From a checkpoint of a small masked spectrogram model: log mel input.
Rows from block 2 of the encoder of a small masked spectrogram model, named by matrix and row number. Rows with one number belong to one neuron. Each number is 200 + 30 x the weight over its row's rms, rounded and kept within 0 to 999. All counts start at 0.
After each neuron's rows are labels from the 100 clips, of 14976, where the neuron reaches its highest value: "strongest on" is what is common among them; "peak in band" is the frequency band that holds the peak. Only what is clearly more common there than usual is listed. The data: synthetic speech, music and everyday sounds put through simulated rooms and audio effects. In brackets: how many of the 100, against the usual share in percent.
# fc1: MLP up (encoder.blocks.2.mlp.fc1.weight, 960x160), inputs 0-159
# fc2: MLP down (encoder.blocks.2.mlp.fc2.weight, 160x960, transposed), outputs 0-159

fc1.29,208,168,216,184,162,130,232,141,222,208,189,226,218,215,211,157,174,148,218,208,190,239,156,256,214,196,182,215,200,205,199,195,177,217,264,189,211,171,170,202,167,217,188,169,180,199,171,202,244,142,191,252,193,154,166,206,176,219,166,224,196,187,237,246,212,216,196,221,195,212,225,171,235,174,225,168,190,161,251,229,235,237,243,221,208,238,183,197,181,185,196,212,175,196,203,221,216,201,198,194,215,261,221,187,179,181,196,221,242,208,205,232,142,212,170,237,213,166,223,259,193,191,245,210,285,170,159,213,285,243,191,178,176,177,176,180,192,189,158,211,177,196,197,157,224,206,221,159,237,184,204,177,159,195,177,230,178,248,107,211
fc2.29,165,221,161,164,197,195,193,230,202,220,205,193,194,216,189,244,169,258,208,206,161,213,237,239,202,245,192,207,277,237,225,219,176,219,194,231,249,222,229,206,193,191,233,206,141,132,220,163,204,220,260,217,147,199,234,174,197,154,228,229,205,175,207,196,176,175,159,207,207,249,236,222,206,167,160,144,190,247,139,182,165,193,227,177,227,184,214,161,180,180,226,226,170,206,149,188,253,227,160,227,202,200,242,159,202,232,204,200,231,215,242,188,194,226,218,127,167,199,263,179,197,154,175,233,203,165,204,183,194,156,228,184,176,188,174,182,155,177,199,215,242,230,203,150,219,187,196,213,196,159,231,170,185,207,181,255,233,207,213,149
strongest on: everyday sound (53 vs 24.9); dry (48 vs 20.4)
peak in band: 4000 to 8000 Hz (56 vs 25)

fc1.174,249,167,153,195,220,200,201,202,232,217,205,138,224,211,197,210,177,210,223,208,162,185,144,231,189,177,181,177,198,194,195,240,183,114,232,209,235,145,198,248,195,170,177,221,187,196,184,232,218,175,170,187,222,237,248,220,221,172,189,147,191,213,171,289,215,181,203,263,181,188,197,162,225,183,149,206,172,225,183,193,226,227,247,218,178,160,126,161,202,206,151,159,251,213,201,189,165,214,256,234,236,183,238,217,202,257,158,211,149,176,246,201,220,206,189,221,226,197,214,190,193,192,154,236,174,179,221,217,217,158,239,179,198,169,250,210,257,194,161,245,134,208,191,209,199,218,196,234,233,188,223,168,189,196,219,204,189,181,218,194
fc2.174,182,233,214,227,204,150,145,167,217,174,165,246,179,198,199,170,217,190,204,213,240,176,229,216,194,135,214,213,165,176,196,277,164,198,188,223,229,187,214,167,153,225,223,177,164,215,191,215,188,152,215,187,229,185,203,206,156,138,237,224,155,178,225,194,227,156,257,245,214,167,205,169,240,220,214,166,231,227,182,189,205,228,205,207,239,229,231,221,188,229,175,241,247,189,168,214,173,188,231,190,159,172,240,221,213,211,191,230,179,220,177,238,220,190,237,203,188,196,153,207,210,198,128,202,260,266,152,183,140,168,206,234,228,194,215,245,190,221,186,252,209,203,179,173,180,177,176,217,213,162,257,170,176,238,159,159,154,156,196,220
strongest on: band (55 vs 25.1); number of effects: 0 (51 vs 24.8)
peak in band: 4000 to 8000 Hz (55 vs 25)

fc1.107,186,170,148,177,177,185,186,166,159,191,204,198,188,162,197,213,142,175,176,189,178,188,211,200,225,211,187,203,205,212,191,207,199,256,227,212,166,188,145,197,188,170,176,191,265,220,220,217,195,193,212,180,153,188,187,167,252,231,174,191,284,194,194,181,172,180,175,241,228,229,167,168,241,210,212,242,192,217,208,254,175,163,157,184,220,269,177,231,248,271,181,216,197,207,212,192,184,225,213,203,228,250,243,200,191,182,192,200,164,217,142,206,168,162,136,204,220,211,219,176,217,186,202,182,214,259,245,181,220,272,151,185,201,209,130,248,254,211,151,175,222,162,225,182,174,255,211,248,175,176,227,197,193,149,186,216,208,194,214,216
fc2.107,173,200,216,180,255,172,193,196,228,237,190,186,185,209,215,194,200,203,197,209,178,187,233,210,205,212,159,223,222,161,202,149,237,189,188,215,228,161,241,223,197,192,261,149,208,197,173,194,188,232,201,185,217,180,208,199,159,184,244,176,170,237,214,234,231,210,210,172,183,159,198,202,202,215,166,218,169,208,128,168,251,160,195,212,149,181,192,159,206,214,229,241,155,221,218,207,254,155,204,169,237,193,237,237,204,175,206,151,204,238,232,266,198,178,235,182,178,187,251,218,168,191,241,130,230,167,117,216,204,182,217,184,224,214,205,142,157,175,168,217,144,212,149,206,263,189,215,207,236,214,275,215,205,243,163,227,219,197,164,177
strongest on: dry (47 vs 20.4); dropouts (40 vs 12.9)
peak in band: 2000 to 4000 Hz (56 vs 25)

fc1.545,229,217,216,202,160,231,208,219,228,181,213,216,187,194,236,204,201,141,172,146,205,223,243,227,249,200,240,245,212,221,223,202,223,215,206,222,231,212,197,221,179,248,174,153,183,210,199,209,206,196,182,216,201,224,187,198,169,273,219,218,206,198,190,175,209,203,145,204,211,231,185,229,174,181,209,214,195,199,213,177,225,203,166,233,177,228,175,266,177,151,245,215,224,189,201,184,210,238,157,169,186,269,170,140,189,199,161,245,213,160,208,242,185,220,238,209,217,193,203,278,181,224,146,194,211,161,192,158,241,172,142,170,183,151,124,196,176,231,201,256,179,246,195,176,156,175,209,228,237,194,180,231,197,194,221,193,242,122,221,142
fc2.545,152,230,201,210,153,162,227,125,190,206,243,172,227,232,179,202,222,184,269,142,165,164,177,209,204,225,217,203,202,243,221,193,241,144,218,255,242,188,217,231,153,200,207,217,136,160,199,187,207,225,217,203,241,164,211,177,193,218,186,117,180,241,201,211,226,181,275,205,185,225,185,204,192,173,171,157,209,231,168,183,213,187,212,213,184,147,190,213,191,233,165,205,208,210,216,215,213,219,205,167,232,244,173,197,155,185,227,163,221,194,193,223,221,230,204,190,201,246,171,150,173,184,248,200,197,153,152,215,171,175,246,226,178,243,251,170,265,166,232,210,168,219,216,209,162,182,198,168,233,186,175,158,231,190,212,218,201,257,222,203
strongest on: distortion (44 vs 12.9)
peak in band: 4000 to 8000 Hz (53 vs 25)

fc1.401,189,135,251,170,221,201,196,229,228,210,164,175,241,182,204,228,217,240,225,225,210,217,238,241,240,149,201,259,216,225,184,211,217,170,171,178,208,221,228,234,196,185,206,175,195,184,217,169,263,205,228,233,170,192,202,171,227,154,224,194,162,214,200,192,204,194,197,165,162,199,204,228,181,186,233,158,203,213,224,182,156,216,202,205,268,110,222,188,186,157,181,216,204,159,193,160,202,167,228,169,153,169,180,200,210,270,201,219,196,197,194,192,157,205,270,142,225,212,216,190,200,176,196,211,195,132,233,170,169,147,272,181,217,170,190,265,233,195,138,199,211,165,187,153,219,201,223,218,222,174,228,176,178,194,173,227,243,201,239,229
fc2.401,246,247,172,207,189,162,177,207,223,144,182,236,201,228,212,215,178,173,125,191,203,218,229,165,222,224,190,153,170,196,226,244,176,239,172,249,206,148,200,258,223,208,185,183,226,166,182,239,205,196,103,203,223,200,212,167,172,250,238,170,204,176,176,223,223,240,204,210,248,180,143,176,137,204,161,206,166,238,197,220,160,212,202,175,172,258,218,203,223,209,216,171,194,203,175,213,233,194,198,191,247,264,216,158,137,195,261,210,163,211,163,195,225,190,188,197,206,192,212,156,177,167,182,216,243,144,210,259,184,182,237,209,197,195,158,197,212,226,167,208,208,219,145,185,245,224,210,193,220,226,210,210,198,235,251,197,185,219,204,172
strongest on: band (74 vs 25.1)
peak in band: 1000 to 2000 Hz (45 vs 12.5)

fc1.364,163,187,186,189,205,186,145,155,237,212,164,196,205,195,242,238,204,237,244,224,190,150,186,226,180,217,210,205,219,254,229,202,208,154,208,229,223,175,226,176,197,175,213,228,216,229,217,213,192,218,215,178,199,154,275,205,160,161,133,216,203,177,212,222,240,206,123,192,229,256,171,179,175,224,195,248,169,186,204,230,189,171,235,168,150,158,209,176,166,246,176,178,190,226,153,235,221,203,213,216,180,201,168,263,217,176,240,232,152,230,228,149,187,203,238,211,207,172,178,208,269,248,226,180,218,227,176,203,236,131,137,181,229,220,206,192,177,191,251,182,228,183,207,179,189,221,165,198,194,146,190,195,218,215,168,234,168,215,182,161
fc2.364,280,192,163,235,155,188,175,174,234,162,231,230,211,195,198,191,205,212,147,183,183,194,229,168,193,216,197,235,256,224,253,187,216,194,168,208,184,217,240,163,231,145,237,176,195,187,231,173,218,210,260,191,156,202,198,191,181,253,177,230,199,220,185,140,220,216,198,241,180,187,240,171,153,226,247,192,165,172,208,140,211,224,212,205,176,220,177,243,173,223,205,169,176,229,212,167,199,173,215,199,201,254,191,246,178,230,222,105,180,237,211,198,219,252,201,222,158,216,180,213,192,155,158,205,211,206,183,183,213,219,225,232,228,185,190,182,223,282,169,144,168,267,180,188,195,166,197,198,220,176,178,209,209,256,169,240,185,225,206,203
strongest on: dropouts (44 vs 12.9); dry (42 vs 20.4)
peak in band: 0 to 250 Hz (53 vs 12.5); 250 to 500 Hz (33 vs 12.5)

fc1.705,131,164,266,197,225,220,262,176,196,184,182,240,180,252,174,217,175,199,223,191,195,182,260,190,242,170,219,168,215,233,203,208,182,235,205,193,236,270,197,175,194,251,212,202,184,182,195,191,226,210,155,224,173,217,175,184,210,218,178,174,250,179,171,166,222,228,197,272,170,179,232,238,207,237,218,190,243,260,183,187,187,226,181,250,163,204,175,171,178,152,213,189,126,173,220,192,161,223,198,196,247,170,201,166,190,146,213,225,167,205,247,205,211,133,213,187,238,201,202,245,206,181,204,209,191,206,229,177,256,245,257,177,171,200,183,203,158,234,166,179,213,194,188,173,172,184,241,157,217,147,210,176,201,149,219,197,170,195,221,228
fc2.705,230,215,193,212,226,186,169,163,230,201,188,152,224,174,278,202,227,209,190,177,128,225,247,169,170,171,188,210,194,159,171,240,174,239,187,207,181,156,244,185,195,230,143,178,189,215,221,248,254,164,179,213,168,222,229,174,171,217,237,233,217,188,180,154,229,219,190,217,212,225,183,193,197,204,199,172,179,184,180,217,212,224,138,208,201,214,197,158,198,219,182,180,206,200,197,220,291,194,213,169,135,183,193,188,212,207,210,171,254,226,177,225,244,174,212,183,280,192,203,215,184,226,143,234,188,243,227,224,170,163,178,159,169,210,175,157,208,209,200,205,207,180,207,236,281,220,162,247,147,211,225,247,187,262,218,181,180,198,184,211
strongest on: band (56 vs 25.1)
peak in band: 2000 to 4000 Hz (97 vs 25)

fc1.126,209,241,159,201,205,241,191,179,225,167,251,211,224,233,212,202,193,165,206,168,142,206,200,190,165,215,180,209,241,256,198,185,204,212,150,181,261,213,130,206,188,238,192,225,189,196,200,211,234,162,251,157,208,178,177,240,242,243,222,183,204,123,194,212,227,238,218,227,180,158,208,161,178,183,190,201,232,175,207,184,210,193,237,214,202,226,204,183,219,186,214,184,247,168,180,199,212,168,190,151,171,262,231,156,196,196,176,228,193,223,225,182,214,202,160,155,164,176,252,259,242,199,155,219,173,233,170,203,230,181,246,207,177,211,212,177,260,172,220,166,235,154,195,155,259,179,243,212,161,201,206,159,165,162,204,171,175,186,133,227
fc2.126,173,186,240,162,244,181,243,188,202,210,208,245,174,216,191,163,139,201,200,185,170,177,235,219,202,148,162,190,222,238,156,228,175,187,216,214,173,156,228,217,203,145,188,218,193,187,236,212,187,220,172,200,227,200,219,243,215,211,208,253,218,265,246,220,214,118,237,209,234,157,188,216,192,207,175,167,157,169,202,192,220,206,201,176,206,133,140,192,207,163,183,186,182,218,229,228,220,195,201,236,213,215,178,213,197,218,216,184,178,146,216,180,271,156,204,139,241,200,157,226,168,175,172,239,276,223,177,261,156,183,169,226,217,216,222,232,162,161,226,197,208,210,165,217,205,169,190,190,217,177,209,192,226,204,150,206,257,160,243,212
strongest on: band (74 vs 25.1)
peak in band: 250 to 500 Hz (64 vs 12.5)

fc1.112,259,231,213,229,224,192,177,168,224,191,174,224,156,195,167,217,228,170,244,144,181,209,195,184,212,280,209,191,223,192,170,208,212,208,156,138,217,221,220,209,222,202,218,179,218,201,202,221,172,220,173,190,204,153,183,165,181,197,179,190,170,224,259,249,193,234,196,177,183,237,150,198,243,222,197,200,183,215,207,189,174,134,252,226,226,212,206,215,256,145,175,164,211,215,256,184,197,221,216,207,212,164,188,190,222,174,242,126,187,192,201,196,187,260,202,197,239,191,192,189,147,208,236,239,240,137,227,198,153,167,155,152,219,154,240,258,227,204,203,211,162,243,224,234,146,203,174,200,192,160,204,172,165,242,212,212,188,153,200,177
fc2.112,266,207,163,200,190,143,175,199,207,198,155,176,225,168,183,218,186,212,198,220,186,235,177,210,194,122,197,219,175,184,248,232,186,155,209,191,213,209,254,174,126,191,184,267,187,236,215,181,217,160,210,158,165,159,184,214,203,182,198,179,174,179,165,233,216,248,140,164,215,168,200,179,184,199,192,229,233,197,190,175,255,192,228,254,166,190,196,245,132,179,199,267,208,224,179,238,226,217,236,208,222,227,228,191,224,258,183,194,260,222,256,218,158,158,223,213,226,196,191,217,220,235,192,212,180,208,193,169,158,196,284,190,206,197,201,136,190,194,253,269,179,200,204,213,230,211,201,168,205,199,210,185,217,172,192,199,215,225,203,165
strongest on: dropouts (31 vs 12.9)
peak in band: 500 to 1000 Hz (42 vs 12.5); 250 to 500 Hz (37 vs 12.5)

fc1.318,219,164,193,164,139,191,255,213,213,189,222,272,159,224,231,195,254,134,195,161,227,173,177,240,221,211,219,192,194,194,233,207,212,245,193,259,245,230,167,204,208,201,167,213,180,229,207,185,179,182,138,191,176,219,161,227,191,248,202,243,227,174,199,221,198,202,177,217,231,172,196,173,226,196,172,182,257,185,201,225,245,149,166,224,172,198,190,171,227,173,168,171,178,260,223,202,197,193,185,164,146,221,242,192,175,214,247,167,143,272,158,234,197,236,174,219,194,220,228,189,200,199,208,201,194,157,139,247,216,220,210,191,142,151,178,182,268,213,134,211,237,197,202,184,225,211,205,211,182,192,168,223,197,180,191,207,194,183,236,230
fc2.318,189,223,172,174,168,191,216,181,239,242,165,225,192,215,167,260,160,195,227,221,208,221,229,213,203,212,195,180,190,199,217,181,215,213,207,169,241,203,205,231,155,196,200,192,196,258,171,184,204,188,191,224,213,192,200,198,252,168,177,189,209,244,165,159,170,188,200,228,168,254,156,168,169,257,151,198,173,206,154,151,204,188,208,233,208,163,119,249,254,138,224,264,231,173,212,181,215,217,150,223,233,159,217,213,164,253,185,225,150,166,251,195,199,210,252,254,206,215,188,227,223,231,176,190,202,185,205,228,202,217,199,212,155,217,203,210,137,181,208,186,225,197,175,227,160,207,172,215,229,195,179,130,210,184,253,220,169,228,274,222
strongest on: distortion (69 vs 12.9); dry (60 vs 20.4)
peak in band: 0 to 250 Hz (39 vs 12.5)

fc1.624,145,184,208,201,215,225,223,266,191,188,163,222,191,217,182,179,164,227,182,183,212,177,259,197,185,227,204,197,192,244,237,232,193,180,168,185,198,265,177,220,160,253,222,219,155,129,243,191,192,169,217,192,167,171,182,213,174,177,208,254,182,195,210,169,195,241,239,177,204,253,234,198,237,215,216,206,199,184,194,172,208,217,221,152,193,161,218,190,180,272,162,219,175,155,160,233,211,208,232,232,183,189,214,204,209,175,238,256,242,229,215,214,212,247,217,232,141,220,190,233,160,151,126,144,210,162,197,237,204,178,227,169,191,153,145,195,236,206,200,241,196,229,167,228,206,255,217,181,161,168,184,234,172,179,198,164,173,191,222,186
fc2.624,219,207,184,96,176,230,178,184,241,221,205,234,162,211,186,216,221,169,226,206,238,217,194,216,188,224,169,223,171,210,161,218,193,186,227,194,142,152,157,205,269,191,206,211,198,198,188,156,164,249,215,229,203,208,223,191,246,248,207,182,193,210,233,161,133,202,162,260,230,184,230,217,162,208,189,250,183,216,183,204,157,194,216,248,168,246,220,240,153,153,195,162,185,236,209,127,203,219,230,200,168,192,242,231,255,200,204,161,208,171,200,180,154,174,215,180,224,223,223,192,203,200,251,202,207,181,178,140,208,217,178,195,224,196,206,216,132,165,203,200,205,205,206,176,161,156,234,184,220,164,245,137,223,200,220,214,234,215,183,232
strongest on: band (59 vs 25.1); dry (51 vs 20.4)
peak in band: 4000 to 8000 Hz (72 vs 25)

fc1.689,174,241,128,217,204,202,217,251,235,189,212,208,205,191,199,210,183,208,157,235,238,218,263,159,249,229,216,182,183,240,174,153,191,176,202,213,202,244,202,210,162,203,134,183,165,167,218,176,159,149,175,182,184,183,185,188,248,216,224,253,187,158,167,136,187,189,207,217,177,223,216,179,168,195,179,247,188,241,166,183,212,229,198,184,234,180,277,245,157,199,181,178,192,172,193,194,171,167,194,265,219,202,204,216,184,188,221,233,213,169,234,215,173,232,197,192,239,151,213,234,231,256,187,173,216,202,216,181,196,137,176,174,184,211,237,199,213,210,209,259,221,173,138,238,209,232,188,235,231,214,147,176,258,240,217,156,178,202,226,213
fc2.689,235,161,220,185,178,186,183,166,242,172,152,138,140,232,233,241,211,189,214,244,226,214,159,214,209,190,170,237,172,201,192,228,138,204,228,144,183,111,230,188,194,216,223,196,165,213,167,193,208,271,242,229,276,214,234,201,170,209,179,201,139,170,238,133,196,189,206,178,267,133,217,223,193,192,219,193,201,225,198,199,176,213,166,253,151,207,211,200,228,206,206,200,175,256,184,170,204,247,200,193,164,164,217,179,271,201,225,172,204,210,180,223,198,157,196,213,203,251,173,191,195,180,199,193,212,199,194,174,213,194,162,173,208,201,190,198,205,197,201,177,246,191,211,204,203,246,212,210,197,198,263,203,146,186,175,245,228,238,209,165
strongest on: distortion (49 vs 12.9)
peak in band: 4000 to 8000 Hz (70 vs 25)

fc1.751,214,163,194,192,197,177,195,273,212,201,179,202,239,210,166,212,186,147,195,211,213,205,219,177,185,197,172,176,173,228,237,187,200,212,169,216,223,189,198,176,192,196,262,156,179,243,189,174,211,204,251,170,228,270,179,213,218,241,223,218,193,187,185,170,233,207,186,191,206,184,197,171,192,185,200,152,183,202,174,226,195,202,189,205,180,157,165,175,185,210,220,259,254,229,211,237,125,193,205,210,158,138,171,184,221,141,189,230,253,276,166,161,176,228,213,166,230,259,210,211,242,215,241,179,195,155,206,215,258,220,247,167,160,177,240,121,250,204,218,177,160,271,158,219,189,211,223,195,192,201,183,210,218,221,202,174,225,204,145,217
fc2.751,189,165,184,172,221,207,178,176,188,169,170,215,165,199,190,205,177,255,204,185,259,211,171,215,200,188,217,207,240,199,211,188,226,231,236,192,215,251,191,231,190,276,207,155,223,158,194,187,206,230,188,203,199,201,192,222,209,152,193,249,175,130,188,213,226,242,123,195,203,222,215,294,218,199,238,172,159,217,225,198,174,218,207,203,175,175,202,245,219,232,220,165,265,218,241,231,171,184,181,209,213,156,204,256,206,224,191,197,223,235,230,192,234,173,229,107,169,159,257,116,168,185,185,211,226,190,209,171,202,237,178,190,233,182,173,181,220,203,184,174,157,193,218,137,170,214,204,184,152,192,184,212,195,180,208,206,253,173,204,210
strongest on: dry (80 vs 20.4)
peak in band: 0 to 250 Hz (36 vs 12.5)

fc1.114,197,176,214,198,198,163,195,228,253,159,152,162,176,167,222,162,182,200,180,159,223,219,210,225,192,183,212,253,259,235,229,144,253,155,199,226,195,234,166,167,258,155,251,161,254,125,214,197,193,238,233,221,185,216,152,163,167,197,166,166,177,222,191,245,184,192,204,185,220,222,173,215,260,206,155,191,187,193,178,195,200,185,188,178,231,206,210,237,173,247,178,173,199,228,243,192,200,276,185,241,217,221,222,188,233,172,181,209,197,211,205,207,230,202,228,178,194,244,193,199,190,183,213,175,168,245,178,181,208,201,207,196,206,190,149,206,200,233,164,276,227,181,179,180,149,149,254,240,196,194,212,177,234,210,172,144,235,180,197,152
fc2.114,198,175,255,165,145,195,270,227,173,216,197,203,158,163,210,184,218,194,244,220,166,164,223,217,180,182,171,176,192,195,251,206,208,222,283,190,167,236,235,218,167,201,191,209,184,226,219,177,210,192,202,203,201,189,192,247,208,197,240,209,205,153,170,149,233,141,200,241,174,210,216,216,212,194,135,201,269,218,216,169,189,165,221,191,176,203,208,162,211,167,194,226,228,180,212,127,220,198,269,223,242,181,213,199,161,171,194,160,166,248,256,239,201,168,138,195,254,196,158,216,217,215,193,212,181,189,171,234,196,227,169,184,211,194,184,218,249,234,235,178,156,195,164,156,211,200,202,145,192,199,239,226,207,216,260,197,211,169,180,152
strongest on: dry (62 vs 20.4)
peak in band: 4000 to 8000 Hz (65 vs 25)

fc1.125,142,232,202,209,158,255,228,209,216,219,171,191,170,212,236,213,225,155,189,246,194,191,210,176,187,182,245,183,193,236,212,248,155,220,236,247,147,184,208,208,218,205,252,175,237,231,184,175,172,178,132,250,170,131,180,167,212,201,238,236,153,179,180,160,218,241,179,243,161,182,221,213,176,182,257,201,204,210,216,235,214,214,179,213,176,224,204,231,173,202,155,257,193,190,190,164,168,187,203,240,186,258,221,235,221,222,172,164,144,231,173,237,185,232,222,188,203,186,211,222,217,252,160,205,185,173,194,176,243,251,176,188,219,227,139,212,168,165,200,227,186,207,199,249,187,173,247,201,226,144,172,138,193,197,188,189,223,179,188,221
fc2.125,195,198,214,188,182,168,177,153,157,194,170,176,197,184,191,181,169,211,203,198,119,205,204,163,198,231,184,210,186,210,188,200,216,202,178,148,245,240,264,183,182,191,198,193,200,129,181,223,189,165,213,199,247,157,184,191,189,207,219,210,263,180,214,144,174,197,237,143,219,251,247,206,267,230,236,190,210,174,170,171,212,179,186,149,275,190,173,233,283,217,190,231,243,217,214,214,246,204,170,190,194,199,152,206,219,183,207,239,196,230,234,184,200,138,197,200,174,203,211,222,179,174,185,166,192,244,206,215,167,216,200,171,230,201,222,174,208,212,167,247,216,154,207,171,171,184,201,210,227,251,202,239,177,277,236,140,175,224,209,240
strongest on: dry (54 vs 20.4); dropouts (35 vs 12.9)
peak in band: 1000 to 2000 Hz (71 vs 12.5)

fc1.307,233,228,159,193,240,201,155,277,212,209,167,244,154,169,184,246,226,207,206,233,220,182,230,197,232,225,240,209,192,245,206,270,169,206,257,191,163,232,183,244,175,213,227,225,222,143,256,173,223,164,153,218,212,166,188,217,187,217,188,202,167,182,232,199,203,221,243,174,151,214,188,158,171,195,232,182,201,236,189,213,181,163,224,197,185,181,236,216,171,189,209,197,174,167,183,226,204,122,227,189,229,140,183,222,210,226,195,232,177,186,191,197,199,186,236,201,210,216,197,233,131,196,195,216,151,188,161,162,144,201,201,246,162,213,252,230,201,205,191,182,149,202,169,206,216,162,207,173,257,196,136,241,177,208,193,233,145,207,235,180
fc2.307,125,197,226,149,194,247,252,185,132,195,269,193,186,201,184,150,220,176,201,184,210,177,195,173,213,201,201,145,188,146,160,233,183,184,217,211,210,140,218,187,205,250,271,229,246,246,183,189,220,194,243,224,171,224,214,155,200,203,181,213,251,176,180,186,260,214,184,189,239,178,210,250,198,213,192,209,228,238,223,205,145,183,184,195,180,263,173,152,259,186,187,197,177,231,228,187,207,182,180,155,235,181,210,154,199,144,205,211,209,167,207,268,212,221,167,182,187,201,153,191,222,160,179,230,171,244,178,215,157,225,201,206,242,203,217,165,235,211,207,211,265,224,200,207,222,240,208,232,221,197,194,220,162,214,202,178,226,202,161,201
strongest on: band (74 vs 25.1)
peak in band: 4000 to 8000 Hz (50 vs 25)

fc1.540,173,240,180,203,163,186,228,217,227,224,218,216,221,202,221,200,168,190,161,211,206,203,221,225,206,129,207,260,148,187,145,161,181,164,225,217,220,189,248,179,221,229,195,206,219,200,246,155,137,138,208,200,161,250,233,182,182,172,141,201,197,214,218,216,239,199,200,264,145,207,196,230,190,224,181,205,181,150,192,191,208,145,173,160,190,220,223,195,267,240,152,200,244,162,139,189,211,227,245,189,217,193,180,226,176,217,179,201,121,216,217,225,235,210,220,193,254,180,233,253,167,203,199,202,254,207,230,209,191,205,262,197,185,186,242,208,241,197,201,223,193,216,217,180,191,152,221,178,223,165,179,206,149,158,162,227,218,200,205,231
fc2.540,147,195,212,211,211,190,141,187,233,195,160,221,189,204,215,241,187,185,217,200,170,144,218,205,132,255,239,191,211,222,157,151,192,221,209,184,181,223,174,196,164,234,184,219,185,156,204,218,148,225,148,215,196,138,231,179,220,114,211,284,220,205,171,172,220,186,238,185,226,176,200,174,222,204,219,189,155,224,180,203,196,257,178,170,207,201,186,157,145,178,175,166,274,212,203,198,225,230,220,242,267,212,266,224,207,208,208,160,266,191,184,200,227,222,208,192,214,171,207,171,206,205,205,173,186,210,252,140,218,235,198,186,245,218,199,181,154,208,173,237,168,185,163,227,180,225,227,192,193,218,247,199,241,206,185,168,187,205,214,200
strongest on: dropouts (53 vs 12.9)
peak in band: 4000 to 8000 Hz (63 vs 25)

fc1.358,209,200,207,234,173,221,182,208,224,201,131,209,159,189,211,193,200,193,184,180,160,172,156,175,245,225,202,260,194,200,183,223,215,173,200,241,237,165,215,174,190,208,125,261,162,199,156,226,206,229,218,183,213,214,226,237,185,173,225,191,199,199,172,220,226,171,232,227,141,186,204,162,231,195,138,229,202,222,209,259,214,205,191,183,189,218,155,193,254,170,156,193,198,188,199,217,219,164,174,216,158,230,201,252,146,214,156,167,194,224,163,178,232,254,176,241,179,207,215,182,185,184,144,212,134,176,193,239,232,174,187,249,177,237,202,219,219,262,201,228,184,240,129,191,158,238,238,204,166,215,196,218,239,164,185,247,179,157,197,216
fc2.358,165,211,195,183,172,206,211,172,201,254,207,199,160,252,174,185,186,221,174,199,183,183,215,222,206,147,240,222,200,171,225,150,241,208,195,138,207,202,116,186,210,179,199,135,210,174,251,227,178,221,214,185,234,189,217,242,205,222,213,185,231,212,203,174,218,216,186,193,190,253,173,217,197,209,175,139,177,204,221,172,202,191,201,243,188,213,229,225,188,145,242,244,221,173,179,163,205,261,247,203,168,208,220,187,164,183,200,268,170,187,164,210,170,241,216,229,267,209,232,147,238,232,200,187,147,211,192,243,181,187,189,231,214,266,159,201,216,164,154,170,170,150,203,188,193,107,231,233,185,197,192,202,165,191,209,212,211,235,225,173
strongest on: distortion (32 vs 12.9)
peak in band: 250 to 500 Hz (35 vs 12.5); 0 to 250 Hz (35 vs 12.5)

fc1.715,189,156,189,234,197,182,224,238,236,212,197,267,146,218,236,203,193,185,212,165,238,165,163,228,176,177,210,204,246,173,209,209,203,232,212,273,191,222,198,160,236,144,129,181,244,132,152,205,176,205,211,176,187,167,170,229,212,223,191,204,237,178,227,212,215,225,241,251,237,192,174,254,264,199,195,181,161,225,214,228,165,197,176,144,187,170,182,190,223,226,190,233,146,170,202,200,137,170,177,206,205,218,184,240,217,225,202,236,219,262,166,204,201,254,201,232,206,224,244,177,216,178,180,193,139,191,162,219,200,222,225,161,180,149,203,212,157,242,186,185,215,182,191,217,208,234,222,160,193,177,155,199,153,178,163,213,219,190,214,235
fc2.715,194,198,205,153,242,206,219,183,253,183,168,221,130,204,197,258,229,216,248,198,181,166,187,223,235,249,195,175,215,168,216,176,159,201,217,166,223,223,173,226,248,203,153,157,214,178,203,148,200,177,170,219,223,178,175,225,223,242,172,158,217,241,163,217,203,158,162,187,218,217,179,152,274,197,195,193,228,170,172,181,190,208,196,197,212,196,211,227,236,264,183,161,223,195,213,163,240,232,180,226,195,203,231,221,185,248,195,184,138,183,189,200,234,229,195,247,219,220,190,184,156,218,138,217,247,213,227,259,207,180,201,193,250,244,197,167,237,149,189,197,192,172,144,174,206,212,159,133,263,196,184,168,180,162,208,217,205,238,212,182
strongest on: distortion (72 vs 12.9); dry (70 vs 20.4); drums (60 vs 24.9)
peak in band: 4000 to 8000 Hz (96 vs 25)